A small segmentation model, trained from scratch: norm batchnorm, trained on drawn small creatures on textured ground.
Rows from block 13, named by matrix and row number. Each number is 128 + 24 x the weight over its row's rms, rounded and kept within 0 to 255. All counts start at 0. After the name is the row's rms in percent of the matrix's.
# convs2: project pointwise conv (model.blocks.13.convs.2.weight, 168x672x1x1), inputs 192-287
convs2.104 100 [165 134 139 130 108 157 137  97 122 157 110 151 119 121 108  99  84 118 148  87 114 160 167 131 114 122 119 116 112 128 134 114 111 136  87 190 106  91 137 112 136 123 132  99 146 166  72 100  82 167 126 109 144 136 171 114 125 135 161  83 136 131 179 139 131 142 114 129 158 186 158 142 152 158 150 143 126 155 122 128 137 169 133 128  55 150 129 141 126 128 153 148 116 170 143 170]
convs2.105 102 [105  84 142 158 136 135 113 146 127 141 152 140 122 143  90  88 156 123 149 156 153 109  93 130 108  97 139 141 117 107 100 162 125 118 137 109 121 146 125  85 178 119 130 152 146  90 115 129 130 169 120 111 154 120 110 104 154 138 136 128 124 157 123  81 102 135 136 149 120 147 117 111 158 115 122 115 115 105 138 124  94 136 151 166 118 110 108 130 125 138  94 100 109 154 135 171]
convs2.106 097 [135 159  93 116 121 146 121  85 132 133 157 110 135 131 115 167 137 119 175 121 151  99 130 150 130 106 101 129 136 125  99 155 136 151 111 138 159 133 153 174 107 126 151 125 111  93 111 143 162 124 154 161 149 115 149 129 115 129 128 117 151 137 161 167 146  93 115 136 126 132 134 104 102 112 137 130 149 134 130 152 102 112  94 139 168 174 119 157 124 101 152 137 138 128 126 124]
convs2.107 104 [ 84 106 115 159 140 143 117 153  91 115 127 126 104 106 109 123 148 110 158 158 144 116 128 101 139 123 159 149 127 129 117 129  82 121 105 115 116 137 113 115  89 118 146 103 124 167 149 117 138  89  98 109  87 101 110 170 159 101 139 144 106 129 174 101 111 140 126 118 122 137 139 115 132  90 133  85 150 121 139 145  94  90 120 108 122 126 140 139 172 150 157 118  77  60 134 148]
convs2.108 099 [138 154 135 163  94  93 121 118 121 108 125 119 125 121 159 141 181  92 133 150 171 123 127  96 126  91 133 152  90 150 141 154 117 110 107 103 131 127 106 156 111 155 130 125 150 115 154 148 147 127 166  74 126 124 126 103  80 100  97 145 151 114 139 151 123 123 165 157 121  45 128  91 124 136 132 130 110 118 135 118 135 100 152  96 116 137 101 126 169 140 168 160 151 154 137 120]
convs2.109 097 [185 126 129 113  99  88 109 165 119 120 146 105 134 117 100 157 139 116 130 106 175 121 133 123 127 110 130 163 161 162 176 128 125 147  79 119 121 157  96 101 130 162 113 105  70 192 123 184 140 159 149 141 121 161  96  90 123 103 135 132  96 114 134 128 145 116 133 144 127 176  92 173 141 130 131 160 143 143 121 102 153 158 113 132 136 173 107  87 106 128 167 116 154 123 143 115]
convs2.110 100 [151  94 119 142 169 128 110 138 104 132 107 109 115 139 125 148 146 111 118 158 111  72 145 108 161 135 142 150 158 158 128 114 156 115 130 120  95 153 131 102 161 165 138 110 126 174 122 109 133 136 132 177 124 136 123 139 122 129  91 144 144 125 153 129 113 140 123 105 139  54 124 109 120 119 164 118 126  72 125 124 160 146 113 115 107 157 113 139 133 156 102 108 108 129 156 151]
convs2.111 103 [117 125 137  71 108 126 154  94 171 149 110 165 137 134 136  82 109 138 121 100 123 121 144 113 172 155 159 107 157 131 166 160 162 110 141 142 119 121  81 103 153 134 122 128 101 110 107 130 146 134 107 112 138 142 184 125 135 163 115 122 125 102 139 152 113 148 157  80 124 121  83 114 118 137 132 115 133 148 144 115 154 122 107 107 147 118 133 158 136 123 137  94 111 119 142 116]
convs2.112 096 [142 148 123 152 150 140  99 144 106 139 100 102 119 143 125 127 119 148 129 158 146 112 127 122 117 122 135 114  67 135 120 140 119 173 101 128 109  84 135 123 131 121 133 147 157 137 122  97  98 121 115 114 101  92 133 114 105 150 143  95  92 103 138 116 145 134 144  89 135 181 143  99 100 129 110 114  84  69 126 135 116 116 107 113 120 126 138 118 141 119 122 165 117 147 123 144]
convs2.113 098 [163 136 102 154 151 133 153 105 148 154 100 105 107 166 127 139 110  76 129 132 120 126 140 146 125 146 150 159 100 132  83 114 128 137 128 116 120 129 132 148 123 141 119 107 145 152 112 164 133 110 111 154  87 108 162 100 148 138 145 114 160 160 131 124 150 130 157 144 151 164 101 109 112 135 119 120 129 130 141 125 138 114 140 123 141 134  84 109 116 133 132 131 148 120 137 115]
convs2.114 096 [110 132 105  92 133 130 103 165 134 119 144 125 127 125 135 149 107  99 135 118  84  75  93 145 102 118 110 147 105 151 148 108  99 137  99 136 129 128 153 133 127 153 174 153 124 117 133 123  81 107  76 145 119 148 117 114 159 113 153 148 171 141 144 120 126 119 120 171 108 114 109 134 107  86 147 129 139 120 137 139 105 112 100 153 126 125 140  88 118  87 164  91  87 109 103 112]
convs2.115 101 [128 111 118 115 139 136 126  95 142 157 150 148 127 171 153 199 107 141 123 139 109 134 109 183 113 130 127  96 117 145 140 104 125 165 102 141 135 193 141 123 125  96 108 130  98 149 120  84 106 133 133 160 124 120 148 109  79 159 113 150  89 141  94 127 126 106  98 156 129 178 135 104 142 115 118 132 112 117 103 133 147 146 152 115 129 149 106 101 147 141 137 108 156  86 124 118]
convs2.116 103 [170 158  91 159 128 126 152 119 113 148 112  99 120 131 140 178 114  84  91 151 132 142 131 145 141 126 150 139 122 121 122 158 110 104 174 156 126 102 161 126  80 123  90 140 130 147 111 100 136 116  98  84 134 134 118 104 139 116 116  98 158 103 139 159 130 131 147 172 107 154 146 128 133 161  85 115 177 142 126 129 139 120 131 132 121 134 159 138 141 119 147 149 105 104 136 133]
convs2.117 095 [156 121 111 158 130 116 120 109 122 126 120 115 110 140 122 150 137  98 181 159  91  83 111 136 127 122 154 134 147 166 102 105 144 122 147 133 117 119 117 124  76 115 108 127 132 156 153 118 119 134  94 118 142 135  97  77 112 149 103 145 142 141 125 118 125 106 123 168 138 138 126 113  73  93 100 115 166 154 100 129 114 137 128 149 133 137 126 122 121 106 133  48 120 163 132 130]
convs2.118 106 [ 80 136 157 159 128 140 110 150 111 126 135 145 129 155 128  95  95 126 151 131  99  83 138 151  92 161 139 109 130 119 110 174 114  94 152 122 118 132 134 157 208 179 133 152 136 155 110 171 143 156 110  99 150 105 112 106 115  99 160 160 167 146 120 130 106 141 128 168 105 181  99 156 122 113 119 124 157 148 117 133 116 123 153 164 125 109 127 101 158  83 150 138  88 153 142 148]
convs2.119 100 [102 123 121  98 105  75 144 109 117 116  97 146 154 132 108 126 136  56 125 144 127 113 119 140 136 115 121 120 108 105 149 114 176  94 112 203 141 159 119 138 103 123 131 129 118 132 129 162 140 136 108 122  89 166 131 120 130 123  93 124 119 119 130 165 147 118 147 137 163 111 136 104  96 179 130 140 110 121 106 135 166 137  87 112 154 110 113 120  99 107 101  85 163 130  91  94]
convs2.120 100 [135 145 149 118 194  71 149 130 129 151  63 104 132 141 120 149  91 130 131 111 120 146 141 112 129 134 138 113 106 115 117 121 138 140 140 110 130 137 109 130 129 135 110 134 136 134 143 116 141 123 132 152 127 128 162 125 117  98 121 101 122 121 144  96 142 132 163 102 130 163 120 139 176 164 111 108  82  88 132  99 114 137 141 120  94 108 123 117 156 168 129 108 142 142 109  97]
convs2.121 095 [124 158 119  66 146 136 114 113 119 146 145 122 128  93 131 203 118 126  64 142 160 130 107 135  83 153 139 134 137 129 139 153 151 147 159 151  99 118 158 105 133 139 131 120 137  79  99  93 120 136 172 172 171 134 111 111 142 157 143 164 131 138 133 169 126 151 124 150 112 178 112 176  94 154 124 110 176  95 139 133 107 159 133 133 113 120 127 173  90 143 127 156 160 106 119 135]
convs2.122 090 [129 132 143 101 138 123 124 113 144 130  87 149  85 162 129 154 110 143 138 158  91  98 154 107  82 110 134 128 133 127 160 109 119 110 128 130 106 137 124 108  82 115  97 114 117  99 116 113 118 151 105  71 126 135  82  94 121 158 111 138 153 137  90 135 157 117 139  58 108  90 159 157 114 146 123 158 130 139 117 114  82 102 114  92 137  93 100 121 151 119  95 110 161 147  92 130]
convs2.123 102 [131 123 125 177 137 121 136 130 111 165 143 164 177 110 137  85 141  76 122 130 104 134 142 114 163  99 118 100 100 145 112 112 184 116 159 134 161 144 140 135 137 126 155 171 109 114  96 116 154 146 176 132 103 121 122 114 119 162 128 147  98 152 147  99 111 135 132 195 154 118  93  96  70 128 155 118 150 131 135 135 110 170 151 125 133 103 131  97 187 138 109 139 147  91 152 120]
convs2.124 103 [164 102 136 146 129 140 178 117 133 138 152 146 142 169 118 127 111 140 150 116 110 170 128 133 107 173 122 147 114  97 134 136 167 120 106  94 121 131  94 119 140 138 123 153 149 134 120 130 155 141 160 116 134  96 108 137 142 175  95 164 147 140 153 129 110 119 125 118 102 168 169 138 125 122 152 102 151 129 164 175 126 151 138 113 154 122 103 121 111  92 164  99 156 123 105  93]
convs2.125 100 [169 120 133 172 138 143 146 134 148 146 153 127 115 132 148 101 120 170 120  95 128 120 131 144 112  95 137 122 146 168 147 133  92 159 143 139 116 107  96 158 104 133 133 135 116  90 140 115 155 134  97 147 102 128 118  91 164 134 125  97 154 153 131 145 138 132 114  93 153 122 160 149 112 128  85 156 128 146 127 102 161 179 111 149 111 123 102 122 143 106 138  78  83  96  89 125]
convs2.126 098 [154 138 126 125 155 121 142 125 175 152 100 114 115 139 110 108 137 199 178 137 157 100 111 117 127 123 147 136 119 147 136 123 160 119 134 131 134 118 135 115 130 130 111 144 110  99 146 124 138  98 115 143 142 123 114 127 148 144 139 144 180 114 118 134 117 142 153 173 116 195 128 126 181 102 154 101 131 117 151 130 152 143 130 125 105  98 147 130 176 142  91  85 141 113 124 155]
convs2.127 098 [128 140  82 140  94 100 133 138 160 114 136 121 157  82 152 111 159 126  97 131 110 129 143 154 162 140 143 141 112 141 148 124 133 129 131 172 145 155 132 123 145 109 107 166 125 133 112  88 106 124  95 129 125 132 122 110 131  88 122 109  99 118 114 116 170 137 139 155 102 161 147 115 167 136 105 149 114  89 126 140 146 142 143 133 146  86 148 106 105  88 151 140  85 128 129 157]
convs2.128 102 [ 82 129 131 130 132 123 113 126  93 116 146 119 144 173 107 118 106 181 105 127 148 114  86 165 138 123 142 113 116 115 126 154 124 148 124 147 109 124 124 190 129 141 135 102 126 128 129 104  99 129 128 121 147 160  70 142 161 125 109 139 150 127 124 140 134 166 159 111 145  88 126 145 186 151 123 135 140 136 143  91 117 119 111 124 142 142 145 153 154 110 107 144 135 124 117 169]
convs2.129 102 [112 136 126 111 113 118  99 142 135 141  88 161 119  75 157 100 122 109 119 118 123 151 112 117 100 146 102 136 136  90  83 119 103  98  98 144 141 156 147 143  93 113 121 109  97 115 133 118 113 102 123 128 134 143 163 114 158 107 118 168  89 151 109 126 134 114 123 121 117 160 128 132 159 133 139 125 119 154 118 110 102 115 141 154  88 150 133 101 135  97  99 108 127  84 136 155]
convs2.130 097 [118 155 116  94 159 158 120 160 138 153 152  91 124 126 146 144 141 148 167 129 113 129 143 115 134 111 148 148 129 166 130 162 135 118 128 143 141 106 124 121  96 163 166 144 134 115 136 110 122 124 153 116 157 160 106 163 135  75 116  73 135 124 137 116 138 125 128 149 113 149 103 131  84 141 121 116 105 123 149 133 162 120 146 141 108 148 138 154 118 151 137 157 140  88 137 108]
convs2.131 099 [158 114 145 129 135 130 134 164 109 169 133 145 139 132 165 177 181  76 133 146  83  88 133  80  98 126 111  87 150 142 144 119 147 139 127 106  97 123 121 121 154 164 174 128 160 146  94 204 144 143 146 109 113 147 150 117 113 103 140  74 128  98 138 144  92 149 125 137 123 121 121 109 128 129 137 164 174 172  95 118 140 148 130 152 122 111 140 111 134  99 152 122 145 180 156 208]
convs2.132 103 [132 120 146 156 159 132 154 156 135 123 143 117  94 136 121 134 160  91 135  99 170 136 159 139 122 130 154 143 135 117 139 129 161 123 148 124 132 184 153 142 109 157 174 128 158 151 126 134 136 161 161 132  66 115 111 127 137 177 118 137 150 126 147 119 130 121 149 112 134  98  89 133 132 129 114 134 124 107  86 122 139 142 125  99  85  83 125 100  73 143  97 126 154 153 129 139]
convs2.133 096 [137 125 120 105 131  88 148 135 150 115 102 125 132 136 132 139 127 112  97  98 143 156 141 135 100 146 131 119  78 156 107 148 150 122 148 120 123 158 100  83 148 128 141 142 128 112  94 128  95 136 132 107 161  94 129 155 127 150 119 101 142  99 142  89 120 128 137 116 128  91 154 148 199  95 123  95 101  96 112 117 160 140 135 100 112 140 144 131 131 157 127 147 139 100 152 131]
convs2.134 100 [165 125 120 137 162 145 166 127 111 144 129  97 105  98 130  54 100 169  75 115 127 123 116 179 123 135  91 177 136 148  90 141 135 105 124 126 148 102 135 131 118 141 122 148 161  96 125 146 141 149 117 150 133  91  94 116  96 116 133 123 156 146 108 164 122 138 160 113 127 147 154 118 132 141 122 123 112 146 137 126 101 135  84 122 117 118 167 113 102 130 155 148 176 161 113 124]
convs2.135 103 [100 125 109 141 108 118 126 142  94 140 146 141 104 139 128 190 109 127 135 109 100 121  95 126 117 137 151 106 153 121 121 153 148 119  97 150 138 130 140 127 129 142 149 157 126 145 134  99 105 105 103  90  89 119 153 129 155 142 166 130 113 138 117 114 122 151 121 165  94 151 114  99 133 118 126 161  97 131 132  99 138 110 124  89  85 114 152  93 168  93 122 162  88 122 147 105]
convs2.136 104 [182 117 178 137  85 146 132 104 121 111  99 102  95 117 140  88 154 140 140 126 137 125 115 151  72 116 131 156 150 148 150 160 101  99 122 122 140 120 135  87  97 127 135  90 149 136 124 145 118 139 124 126 134 128 117 151 110 130 139  99 117  99 110 114 125 142 107 143 118 159 151 143 106 114 123 115  86  89 120 130 121 162 166 106 128 141 158 119 138 130 176 155 119 170 154 123]
convs2.137 099 [158 114 122 122 144 153 120 115 142 127 120 100 131 157 117 110 135 149 133 137 150 167 149 160 151 142  74 136 130 103 132 134 108 125  99 103 121  81 111 113 114  90 120 129 129 135 116 113 122 145  99 133 114 132 158 143 165 144 131 147 104 128 129 134 109 109  90  86 117 156 110 101 148 120 125 171 104 115 119 139 120 145 148 131 156 125  93  96 118 102 137  98 105 103 151 116]